Weights of a small contrastive image-text model: encoder activation relu6, 3100 steps.
Rows from block 4 of the image encoder, named by matrix and row number. Each number is 500 + 25 x the weight over the matrix's rms, rounded and kept within 0 to 999. All counts start at 0. Numbers have three digits each.
# convs0: expand 5x5 conv (encoder.blocks.4.convs.0.weight, 72x24x5x5), inputs 15-17, a 5x5 kernel for each
convs0.0:465509503548518502502571561528524514540496512467476524479489475498506490498520495501494479515536491476450484504480460475503496518501460549501525459487515498485530520499505480500519498482489461498506502482497527508501483518506
convs0.1:512480482462491493434504468481471449494474504489509499509538540533536496499518501482484512492489485498478482477500523492521517493473487488539480514536487490509504524540477501531482463512491480537466501512500526517533503529519
convs0.2:519520514501470513512559502492493536524498499502494499517498487464497495498487519470483499463498479499512464477484510501499500488487481498473492488522507484465474499518483511531509490495508488501482458483490488503530513517508
convs0.3:514505505498487499554524534534525499521546518490524515490507516534486517521491503507471501498522479507499504501535496465501504516515538475470501492540520485550531498533552513533489563563529537494525553537525487511527503487503
convs0.4:525479524481473503541490558516540549563501516544544529521510496518513508524526527506512506496484497537511500464440488498508467497499504535472458500506495482466504508479497463484457497491441522461510475519494501534534513511494
convs0.5:513545480515519494519502481498517506501482517513530472464446483531481468467465447440472474459490481488468414466498485506477486505514492449526474509538493503491471484469521461460500533490476441491478497506454500535501469458508
convs0.6:542532521503507478511515535509495502521542497513463483534523489472546512499520502486459449542532496478480505530530488481517505558516456476497523533461486474544541513480453488495488484442474482475518438464492452530503509488501
convs0.7:548537516514536531531547520510481530498531504504512474515488492494514477482460479483488503499519534525514502538569525506479509550549538460462530499517494527506478471520513505496475477557515494493496473503509500479490489497514
convs0.8:491522499500506520530519531472505511504512489521542506496489495515483495487462468442499501479512470484480494471502500515456482459476493471487515515516430475469481484452495496489502491510503477491476506501495465478475497457489
convs0.9:528496504531484496511519514484520533498514501506507525503503502506513507522551559508480505528504508501504523495516499491504511509516507517500525514504521506495524490563506496492500557517502492473543498525487475539510513511507
convs0.10:559549537495496503498505493525467493513488500469504476499460501494482493490484496504489519503485512518519474501510530524457496492499499508497497476505530496516497464508497476503511508490498520515520511508536527523464506473499
convs0.11:501527483477493482497465455449486517477501491476473527530535498495481501518508489475543484522522498468492515531500513492522531505507475478515493493460518507491475516517512517513520502531566509490506509525517478516514551477488
convs0.12:463443472474503435522491485503490475493519504486503507502507501505515509525562495532549504545520543522552516520530506513500535515523496536541523528537485496512516510453501515549517537529529524511529547499540529526535529509512
convs0.13:477539536506505488484524494514459485480463476488490460457508490521501504505491484508501478487531532507521490531527550536503525491528505485480488499495503535515531508489534515499512516499498509490503517503482480519539532518502
convs0.14:540507505503456487489522504501500502513519497501522546523524523551516527505497524516489510508489504506513496503490530518530480522490500513531522492492514504484474494511526534502483482525523488496489480527492501436489494507504
convs0.15:484457449471499497460462473518496494458467493518480486510479479465475497504511488491476469489487492501500479484498468502476498436515519490471466474540520497484469497531488540495466432479481478481475453535505515490495521510485
convs0.16:481516539533570532514536546569517527520552558539538567521534522495519465507480474514476495437459482472496499488501487488525455462485484507506504471465508526489497524517484500510504543529520506475474530502515497495503498484470
convs0.17:478482477467492512494517512542547506503535525525528505518515454489485535462491468528544538503471501509557467465483483482503488503498504520508476461505488467490527465507541493504480491497504489498470462493503495470482500486476
convs0.18:478449514517518475474523541513476483546541565500472510520522461485508477462480494470499471520488459497482522502492500478544512514540494494508530539483501534504499503511503524497478515488484488455524520500489490511544521506481
convs0.19:488487494477505495502521469483474452508456461528500456432442528512494498471517519487491501517523517493482505518544501490560476541503489529514470522519480461470474497518498475490491509498495501485514461479487489485464523485481
convs0.20:515485544507509457493495509479481525523478511504466484506563528542521487542513494519517464497512508499514519512556541490488497519513498482515503558527509501492519536506486510507518508501510508513554552536511504495549531571524
convs0.21:452488507479477492539488475440498482483510421500494522538493498477493513480537501478501493532550498472506537537515519512491538516514484490522498520518487514475513500482511489506500466501523504497487502505509484529504468477490
convs0.22:500498497488480481505543505498514520539510491507519521524509496499493499456490491500498484476455431471455464456409407448474471466453471502512520510514505475479489483517507555513507504507488526488479501508507478501503467492498
convs0.23:523517506512504517485480519468465453472500485476459477502479499490486496509507521490498507499499468470519513523511491487544505508526488498498501513502471500475491511462474509530517549455483495509480494457526519419477482467499
convs0.24:456482508453474464484454464481489497469515509506515482487512498460447469519524474505527497520497475505468496478503488508483466486496498501462480481459505488496511496479501525499489493480529515490525499489548524534510503496514
convs0.25:499519493502471509500506502478537517515488461512484496472463500486510499468504489488509474485502503500517506504494499466485466475484475495459481493523496474480451490491486489483492511459509471470478497457467464475488488476488
convs0.26:515470502504519518500501497489479512509476509477511527519522511488535536522483495478496505512510512514495503479489519485504526459476501499500502493516483509468474500469503473468492472510471525530490510540543518533497529532499
convs0.27:492500491524527495509493453480461491476414493511469465479494491519498521487447471437459497520486475452446490499500473477492524507491492472497513475477474488477468473448469509506514483510511513502553544493506481478512492522508
convs0.28:501497473485480522493467470447514524451441436463470473445455538509483486461465491481513476487507507511511504522499512506526501536509533490544525541551463481501455496515497490484501506499509503479516470487465480483489479500477
convs0.29:513517504531501510495522489487513502485497493534497473499503489505483503535473528521461492463485511501487479514519487515493481541488496470536493482515508515484533459512535469467482495505481504491503553463498476519528509482498
convs0.30:506456438479513492445464434515432469492440531456507497492510493532524499520490473511477480483497527535482517513514453492507510526491487451551532504479484459499482455472510475480445485501472513485500497472476524507500497507467
convs0.31:489496462469518514508508521545530509493491521512522518501526496543527545543490523523502526547505536478528509510516501502573570543494472542547567522519497485482499530523489503499534527570493517527547516487531522517498485471467
convs0.32:457514511483526517511533513529485557552514521532532505535520510517518512497522490477538518509507502536534511438484475514495472455487521504517513492488473490503535526496509530531515491520512525526499501520507524490505496512514
convs0.33:507483484480507480500501475523529529567532505504531543537551444513485481502520510525512523497477517520498465481488465526517502494496528540493496523494488494474493468465522509513500491461497512488491495490457462521479506505519
convs0.34:470466522492481465467455491498488474510522534495518504513507463453512499515466504499496485458507519485451490489512518492481487509522506496532525511512500517517517484513537519470464510509487450449515496457453503491493498492467
convs0.35:480455470520495501427486543508543478508548535481466499560534494483496539497517514485508499464512506472494509521515510525507501521490493498516511490485544523481489504495495456468514495448490460489521500502473499514504520515499
convs0.36:526500508528523511492469495539492528467465496455492463465499501490482469493520459508532518508483505528529527509528505541535526545523546530541533533554524521528526504511528540484529498534571503482475499491495489508513520496497
convs0.37:530486527505554528541523537501521499497537500529538502508531488495459484463486508485512525475469474511509527493493490496533499487483504489488480478488502497509514498423522468508477500451502480501495528510486492494502467506482
convs0.38:520492490483500515493497520506488490496517525480508507533482499459507502510495467492552497487500525547520472522528555505483511531548534491522525533531497487519526505490495498532515488504537538529530488561520504506494521524535
convs0.39:480474452486525487491499540523473514524535507487497568521545476485481512514475509499506519502480476493492481497480483489503473458512475482437493517517483458432470468469471489471461479495466516496489506532502510456476513528534
convs0.40:486488464475458462484512503536476456486492537464491463499504459485465478526444480468506510497482456477500514506477489501527473496466525540485501482495500506483501545492454504541514476476497498552492489480542543481474497529523
convs0.41:509490489477498507521464456449494487485483495498473492502492508490491519493495465520508456455478472460486495524503455506500501544509508504541519505504466496479517520461497476511478489489489493491515501516516500456476497506510
convs0.42:472476465477490472457544530546515564589573536484573513523491478487479481470529514472489523481485470502510480511490495498516496486495518519517510500480490509479492507532482498501487479505465415503478495509487497499491493476517
convs0.43:523479537510507504521531483523508514522508524520517520506498522507505500512531502510548545518515493457483468511493533537512523538515536479499507470477532515494491505514482506503520470478495482535428486501537523476497467507536
convs0.44:482486522500484493472489492522481480485503505496511494485495528516540509543504508514482516534559501485494544529537536509489503499497505493488472457485508481496495525474497479476478487502459484537526498519514522548506508524518
convs0.45:506501462458517467477461489511469498505499462469491466505486466475436481494490481451486531444445474503532506486503501515504468488501511480486510518523518511535487514502500482516495495515521473509464516510518494442460468480464
convs0.46:500511476502489480512497495457472500506502498494499512471456511498475491502526564502489493516495481482474549493495460424549509501481471526494479511446550483488506554470499523501527477506504486485479532498529538539511494497490
convs0.47:487449439490473472505480487477468459464499494531510453466497510507470506486448479514483491471457489491480484474462487481443506475511488469495473506490500516520510512530545468515487499496490509508552497514518518525510499492543
convs0.48:523504511497477533522465518489540493480460510517473491500467505454463483506498480489482513481512482450488489486489493497477447506465459494514478483485533507482511491512493501453461503528519481540502511522482524482468488507463
convs0.49:508528498515459508500489517521535510491541493497500529474456500527484528474495534481497486513483481486464489518473496476487443460467411532486475467442545500471477476517502515477482527501482491501479485503455499512501469489464
convs0.50:491520526537465495521532536455490490518523500474504529532494503471573567544513517502525473544505465506479553496538460474489500463465510511498491508491525474486482503493488504504523478488532530511506482491498527482502510515480
convs0.51:515495520493486536500501459460497504496482463495509487439453525541534495497498474500482502495515515510501475513515490502484518505486503470510467499492485470486510522514496500490463529517508506494487480483515479477477516462498
convs0.52:542510529478516494507507534520483517507500502508514510490459499496515507455489472517515539526494493539507521518518525531518520517493522486482520510497499479438472449489456469455457464473493411463480469468447483478500470501486
convs0.53:493512481501510482471496459524524486465502467473497462480528463449466475480472514479470499457515514466454484532479483489490467493472487480507483501481521477510493518491480461492492492467473502517446480482497532460494486474534
convs0.54:495508456485445513520500463490497457456425476519483466462492504513477491478504499470518504500508505477525513528481505500485502483527492472507482509529462483468496451473476490523494486478500485487505494477510496477490504476499
convs0.55:521490506509534471514518566543513538556555518487516520532513523460486530486492488547531530512513536525520438455489519531476489504509513526495474520495491519496509489538529471490482454507484488502505509492505504499532490486508
convs0.56:485497533521509539523495506508506541473486476539494502476465531472476517475503493460473486496435488489457488498505520476451467520526475499505490490472503538489500464496510483472463531479473483477513436471477473500491484481528
convs0.57:513514528497496491503480503476520503520498512540482486474539510501461508508436446455491496437469460449459450457458467460466450458450478445471463482507520498512479491528484475543517533486538513504504485531515487511513448529479
convs0.58:529505521533552462528489492519510464480492493464484480494474495450506473466498506500487498495481502496497531531493492509539499540529506553521528535517515514518484552521515511543495528493519519567507524510511524501498506498508
convs0.59:499486481509539509506522540533505503511550557487506515530527477520502523517508496530509575505491497509518480495452476497511513493517490504490485506446496500485491503522492470458489491507488478513507546470509487496514504509498
convs0.60:504515518574503524494502587553461499518571519486524517545511486483468496538509492526503502512520497510501473541538501511546511514530468496512475502494482497496513469525491499467511476489477505489514508506499523492523517542509
convs0.61:459448496497513461521479501514491485504547500537513561527498525537548509484511501496509503523476503477496492492482477477513486492476487508506525508529474442491489482510479470511498546519517498510509542533481513520501502469468
convs0.62:458519534482497511501499494453487494485501486467486529460471497514537549516530515466484474536503500482538505509534509488510538509484487519506486485456493494497500514496472487492480476508469490467495497477502515527492523518514
convs0.63:463504495471476515485522506507488513530503505482515499516504490469508525530512535471481492500507523488481493515489489467468500520488483468502546483479513479491461501500492529487502490522501516492504533517482486518503506476480
convs0.64:478528495491523486507560548550498490537525537491542565540542496475525528511493519528503524482491498506481456489483500499473506500488481483509478496500467473501492482518486513518481495527559510483501511509501483491520520494474
convs0.65:507512531517532471485465465528493465448481497476464457490544511491507515503500505513514511511529539502522486525515545514531485513538496470484511489517559571564544534561585564531517510508519514513512486528485541441527561475504
convs0.66:479539484496523483517506536522491518535523503504521512519515514499501508524485524495510507502529511540516490500522502521453488531484488475463500528487533503463441518500504479448512502469463493456463485473460492509520550527523
convs0.67:515526481468504505488460488485516509494514515518471449487510510463496515511495513488495449474504504503463521500478483500491524530526495490538521564514470443480444419526482489459455499509457458474497490483490461515479468474454
convs0.68:470431465510518443516517521522466518528478456522517504453461504555476475485495509500502508505507491496498480488513478482516509501483508483514476495554508492523542506468526537509527522497487512468507499461483453513491491509521
convs0.69:528516498466450485504448468490483458466459476499488498485519524483528540499469488491501504506485502510480513490507484497494495478492491439513488463491464545523529545522557562527548503525522516521472515533482521476491531508484
convs0.70:495483495493448502509463480503493506483486487510502478506527515470486494535506473492502482498520520507528523517535496500499459494507485505502541489501503491522490507465492496535517506490526514516479526543517513492515504526539
convs0.71:525511485479507501484512481481512474426473512490484459451463485477443480438455494507488490483502476489490498505485491478483514523492519514509485535526498491446477493476470460453478474447469494469468458475452389462463474466483